{
  "model": "contrastive image-text model",
  "image_size": 64,
  "encoder_mlp_ratio": 2,
  "encoder_head_dim": 64,
  "encoder_qk_norm": false,
  "text_encoder_qk_norm": false
}
Rows from block 3 of the image encoder of a small contrastive image-text model, named by matrix and row number. Rows with one number belong to one neuron. Each number is 500 + 25 x the weight over its row's rms, rounded and kept within 0 to 999. All counts start at 0. Numbers have three digits each.
After each neuron's rows are labels from the 100 images, of 14848, where the neuron reaches its largest size: "top examples" is what is common among them. Only what is clearly more common there than usual is listed. The data: pictures of board games with random positions, seen at a slant. In brackets: how many of the 100.
# gate: MLP gate (encoder.blocks.3.mlp.gate.weight, 640x320), inputs 0-63
# fc1: MLP up (encoder.blocks.3.mlp.fc1.weight, 640x320), inputs 0-63
# fc2: MLP down (encoder.blocks.3.mlp.fc2.weight, 320x640, transposed), outputs 0-63

gate.345:526457455519500460497522498535477500531503529520488505485483545497522474523538457523468502528495536511506490520478457549495470521483507507470539500510509471485481482521533519502478525498461538
fc1.345:509482513509506520456452536486508528508487490486538516518475475471508480487489510500529484504490504475526489451539504513516535481483529477513486511497472476527508535497529514497475509503495469
fc2.345:524518461521532470485478498521462500504488474498523476504505470516478460468535543487529502463522473488553531511493470511476492492477511560488506525518462492521467507529533542463495467507566481
top examples: digit grid (100)

gate.117:497455513512497492513517481503512516509506532485477469497473510543493514526504502459517525472540443448467492503480511522467498461494513514534497543537502502542545485512478515477477496496497444
fc1.117:490526539482518497514483467466529509445544517512511457497479533486522486537464535486523517500524493471533501520514455491480502496481555450517527548514480494498482478479521518517526519513494526
fc2.117:498504513577504499517543555445508502481523531533482496494553500490545477527484515502524512524476504486482483472504495495458488488521458464509503469514514535523512502483452490530480474487475494
top examples: noughts and crosses (100); nearly full (96)

gate.358:445513482505467506502461488492515497495521510501504488529494512547523508488471514443525479472508475496494517515501499498481500517518504472525487469529504490535490424536462474477485509515509518
fc1.358:516526524542483547516457508508521474523457490475480477522511480494496470502503458488536506536478543528516520520510473504474524471495553480502547493528510479466532461480543461529531473472490499
fc2.358:526460529549507505496523501472521480485547498536495499482493494542466493481512537457442505494459499528500471462495481497490485438507474501480486470500527513501530537498513512483490518511520486
top examples: noughts and crosses (90); nearly full (81); second side has more (73)

gate.457:502543494520495503532529482493472494532532473539505489530513546552459459475455495452522461462523533527507484471533441499528521455500491485496466531536466513533496534495466495515499493488519492
fc1.457:517482499533482502509529478505480485492547511518463484508525508479451486463462508501472510471506516534496536472514501535472540486508457541475487513493489472513523534534517505515469485462503485
fc2.457:523519507562492507505509515486477522500531529510484508500517513511529482491513543518486451542525473484479504490471444506510538465503474533506502508549488503499518526530477501545484505511479469
top examples: stones on a line grid (83); nearly empty (61)

gate.197:500493496486475455516503484490463481504487469522525543542469534490448521477488500498509498490479493481547519487498515470457527535539550495551521519497533471465469501531527531499460483463490512
fc1.197:455504463497453524484499521523498525515520504534469496522546517500504473532553513498496525472508471489495491499510449536522502517508479505517487479517481542489502497491506478436524485516510514
fc2.197:488480475487553496485452468488487477502503512504511493539460465502501527527497527476468538475493470516520470503508473487499489530503529497524498543449530524498521543509512478473477489466521510
top examples: draughts (52)

gate.597:512476528498468511509478490534469490492523500524523527496550518475501458509526542526507515479529558502538542519473502491508516476544483513508504525495484482509460498515463484539520538483540473
fc1.597:490527553474506505449467526545511498475438483524492481478530528505464495489464501481490528471497509498504472505458498539500532502478496515513511505503516476536507476474488523497481488510486505
fc2.597:469552475483499486515502504498470524473470497488488476488498472472493491506500460521501500468522491488511476550541489504513529521477526529499517528547473521508466485542528458483504458520518523
top examples: stones on a line grid (46); discs on a green board (44)

gate.389:476477519469455527538456510495452501541507478496500496473519524461472484483463528503483466518543460516491489536507476500552518539531517526554494477509468460500512472540502479521483519507489505
fc1.389:490472526529492483458482516494498532499481497499495517502531515498536466477463533509531528504485493537515523528491506526460515460504509514510463503497502515530513493466512470461490492521540472
fc2.389:517526488513472464529501546525497474490461528534484473466498492471536446495472504478567561514467504494545508523499482509489529501487453492508481493496505498546458486519529491480516478513506529
top examples: discs on a green board (42)

gate.292:523487491487467477484477538474495496525577439482486510491469487525470470471468500553490486513496498492518501457532503498455477499463496505456494530524484498477545522487495489497478498468523499
fc1.292:462514467454473489476486546477493485490508476506529447512498559507498532486488493504534503520504544449523497507520502487515481457492508519491506510465479454481483535464482502510499516508507464
fc2.292:508471473498485499466495477515522448520536513515529505497519522502461515525495522486493508536502501533535526499465480499505476501513499484517511491443559519460537513485495491475479482476485505
top examples: draughts (95); nearly empty (77)

gate.184:477475484543484469509490472510551493512532511504470475521510518479507484470464531494508514489510520527488493452534479488513532521540549495506501504537533548515468516485498519519490509518509516
fc1.184:489479529439490494472483510493507500483477491480532481465511510478485519492491512467469489518532504528522497505524479531477520505453523518511526506516502492518495545500509471506532512525545525
fc2.184:554490525537543534503473521466516526486538546492512534523504482491462489454516517493456485527472492555486444468490500483506512474552476530523506498504487522478532538491468551520472531454502448
top examples: draughts (98); nearly empty (71)

gate.72:515488495517526504495452499518534497463497547506479474527524464518497479519508503453464492470518443507460470533450472475515487491444504526508489536483464468486534499483493507518506513491526545
fc1.72:476513488528515469466533455472490504506469502482519478508490490514516456528500516514524531497534524496468486461533525505475523489539504458504496550468472516454502466482442517526454493533482507
fc2.72:465526464487470467516518520522483498501475497504509480475514511441548482523469464533516523511525505486505522538515525511470547542482510497522500506507497500516478462515510483472531466525499528
top examples: discs in an upright rack (98); nearly full (75)

gate.427:502524518501528474502491507518488481478580480534491476477557472509488516511471514499488478492525496493526543484490460465427469464487507495478512482507479485502525524545481459493484493471519513
fc1.427:530539483540524468499498477493479516499503549560496518498493523492535474480497475516468497499527468500499495505493513522465541487490480528524507476509535493527550511487500546544524493526477441
fc2.427:492466536522515545500523484525512511492519485518497477483515518532483489486528530491491456481518468467464512462458505526553477484508477480499491469517503507475514528541449489532510542522459486
top examples: stones on a line grid (46)

gate.162:473477459496543467518497503484497467550510473503492474544460557476466484449568531456503487486510525461529530534484479485469506500478500523510516544502493510501515524487525532510510477462493520
fc1.162:502495496496503506498508498510470490552485481484465495517495495473501459483505492458481489488489479507505533515498453520488533507497481539520471521526481464530530550491504488506511469527466477
fc2.162:528476519537492522528459460487533546511516503452514529503455486511470509495479508509449451506496456464501498475478512484538468497493520505517511480504516529450531522466449519547503531521487496
top examples: stones on a line grid (100)

gate.531:439474512466507480479529535491503487465527471531488491470473527525501486558509491510521548469474539498493462554465484491461512542506519451498516483495511490499480474503513455454482505479531537
fc1.531:500493481516512499492465517492477471544492517505496509548500497497533484506485550498491523509534465514488473494480536509545519505490494541532484506464548478547506539473478510533553498516456482
fc2.531:508508498534515493522496512483463505491518485523461506479524508514508443504464498532555453483480533492487491475493479489468498522462483502496480504502460517530455488527468503497504487465514526
top examples: discs on a green board (100)

gate.506:547510509479467493490502491493526543486472513518438485485461522481531523509517529534510455490516525457514507454525525523493516481530525558494508512477506496488521491480465479500476484520514491
fc1.506:483518473501556503481482521463471520525486488478529479537532511518480485443485462482478484496518493478490487501489516482483509542442471527524503523507501489543513468502501510492485510500534507
fc2.506:524511473440521515527506517558537495502468521466501480511464547476517506526502491515514517487496465498509477478499500514531508540543530485509496520449510534516493487486487444487509481503482537
top examples: digit grid (98)

gate.16:532524461468488452524502486458479482511491474487494477531525541490505501504509513468477482505515460529478516479449511540519505474519509530537468500527482493534492538537489513550494468462496451
fc1.16:493461492492530540476476480511488477520490509522471517478492491490508519500486518509481475504475514463485479484472524476493509505491534480487474463510515496466521490460489503512476469546518494
fc2.16:453501485508500479474478496495464523488524481519548489519516476515438518468518495462506501494501494528523565531510512471466487489492504527515525527480514473520514483519534532471502516498570458
top examples: stones on a line grid (100)

gate.126:551515508474499450512483443486521519498529503525511536499483535481457459472486483477479459488487462526535496446511461509515496502512470531445510519509503513519484509500528481461500467487457530
fc1.126:455507489463471483460504533514483471477507492518520503531486519523483450491513487471504467481475479473495452466477540468511544498519454512492491476495516516519459521456527532536471502471528542
fc2.126:501469520517528523488478439468501478539557493490532505548461476541459534488516513492446475512506503503498487480493497500475473467497496515487511487465506501476529519464498533505481523480514482
top examples: noughts and crosses (79)

gate.227:499479489496504514464463518454482488517502502518447467497468501509486521491484554503472503529565493453522471499490493515474507474473511520484480505549470522495502463541472498530512468502463477
fc1.227:517506481469519446515497478513468492491477506479532524532507486531450520501496507474518487532489559481484498523515495498520455528537497482544479494513478476482505483473517501493512558471499475
fc2.227:526514469510517516526473475486484502483478532469500515514479487480509499498506475488474501488540463487519508490499503510497532521483488517489476533502514487499476528471543503536508493527489508
top examples: discs in an upright rack (78); nearly full (76)

gate.226:507514548515476492535480508491538498485522486487508514481498491504477469469475515507482518509506531499485484505520511475523501504498474449485489464507493502500525503512456466490489499498546498
fc1.226:487516490498525490557494499475493484529478537521548505500520489459479543529477519492551496546490505481503512494457485486522508517493484470518491482478507474497516472458464484465508458544459506
fc2.226:483488469484507488480491483514507423535501532505545502540531491494507518501510545460501531509484518543532506513504495483494472492495496486503506498435557500495528491474507506471491480483511511
top examples: nearly empty (84); draughts (47); discs in an upright rack (40)

gate.411:507477513486483497526497529524458530501545464510467500459504474495508446500491474497487429474512514523496543485502482513470517519516504516486516509533498528509481529530475521539500539457506504
fc1.411:494495463447504468505520469476497455519517470504514471498495498526489528533517506522528505506518532487486497494549513481482517529535503488545508497466498504491507492500501500534501501537526476
fc2.411:488495457477503469501496474504514439505518522531554492544530481496480506502509547480494510486489507523535499505485485485506469506532493478515509467439546522496532488483482484462485467477499506
top examples: nearly empty (89); noughts and crosses (84)

gate.430:468503487483493516514491494494491513547519513484467487506522522517506502476538534477527504511513528511515503503485467513521481530455523474464496491477505500508479468517534468519487499486539485
fc1.430:543546501469486478518501533526516466530496477510521475467508528517493484510529490506500459526464543541520506458539504494461473521467534484497501470461504486496492498524536487474453480513521463
fc2.430:470531479505453461531501546530508465522484536513489505485513513467542476533473461525541498523471515501497471505489471498507511518493493463530484476485526537488484483478447472525519470485434538
top examples: noughts and crosses (62); digit grid (38)

gate.596:486475475518502478562495457535534512509480533517545526478469471477454487492461488502494479487459500533503527445462553484507518507489479485526478489463497526491531463465459524506521495506473505
fc1.596:501544516493477493501494539510517516503488534472548503475498539482526497507517512502500473444510512503561537483528523514552513486492473501520499528554492453516507504507455473532481498487519469
fc2.596:528498493494475508533469494523485471465488543477527516511521527468506534490478476528522508543512467479530521526468501511543528511495501496509510543475512531499512532505471470492505478533494520
top examples: draughts (97)

gate.361:523461468502482465475509523507501506528532466536503493513557529486474512510481502520534539454532537514502558528488506476554485522495528503468551545498508463528468471478480471500480574519522520
fc1.361:472448516467533490469499488490507497450539523544481461500462473532518516527521554452477498505480482538497510508469513529530491514519510528469447462515525472476498461521533461534507494521492538
fc2.361:497488511510494503494491487499510491481508487454535542536521489483475519510479479506462486520475487502514464515494507463505500518503513494496505498504500543489516492478492503475490480453507537
top examples: nearly empty (84); digit grid (57); game: noughts and crosses (41); more pieces: equal (38)

gate.604:528462524470448525496499489504476542465533447472497540504549513477490451497494498523494453497537530525486528511514529466488490517451501469477496479497490500495476507538490509480461514452543497
fc1.604:488495490527494519476498486508513506547462520477472511481478477519503518501476515473479473547504474465459474492463502540516556488526491534511466482486511516487518527499526518533529498517435498
fc2.604:480504507508537504528494503517475564457506459481488516510500487496478496480506496531511465484511501460511451480490511498500502496486515539481502539566427506514471514517533515502497494537531485
top examples: noughts and crosses (79)

gate.123:534472522517479491526509458460513527461558494473494527498503501497491512536439518524475501500527482476528562466441512511522485526543509471490491489515497543462504538458493483526514463490465488
fc1.123:480519490536510500555464500497472477523471528524528503482503442513497448505502470509532464502477486514533465484481516533477460457474464481518471490507477522525508495517493529540515511466451532
fc2.123:504465483470499523505469471501528526488517508500501521554487461533501526497529534492462502498500510474517466470504522468530482478526522496503505507468507513493497486454465493516487511475486529
top examples: noughts and crosses (94)

gate.409:529485491474470469451531479519508467524529475504518536518489477561501470529516532526528464505494504542513549506484458523496528542520529523470479525500463488509516542542484474455486531472527523
fc1.409:536467485471476505524540524544488517527516494500472536464531486523509460480494525518484492508497458557475515502540516529490468489450470478508468477529479502499531520472462497469472500486516526
fc2.409:533494536523512529541507509481526551493504475515452520475480516513511474517495511544488448508483527477456479449502509493499485503520480493496492456532456508477510532485460507537486515508469499
top examples: nearly empty (60); discs in an upright rack (48); draughts (38)

gate.300:491525451446526477506523497453559496551495488493498465503514520480507529491504551519483502466559472518508514514538528500528505505498531498507479514485532490478502546518466512556473502532473484
fc1.300:491511530525479460466481552513538470452509508531487512501524488501527557503502491479483545482493533485474448543496509441478497493494498427505509524494503519496525510476490474489470494502468513
fc2.300:441503467497504512462461526508444485494496464506484476509492457526520477481514538464535520460535482500517501530524475512467496477470498525487495511531496480546473485519496510505521506481516502
top examples: digit grid (62); draughts (38)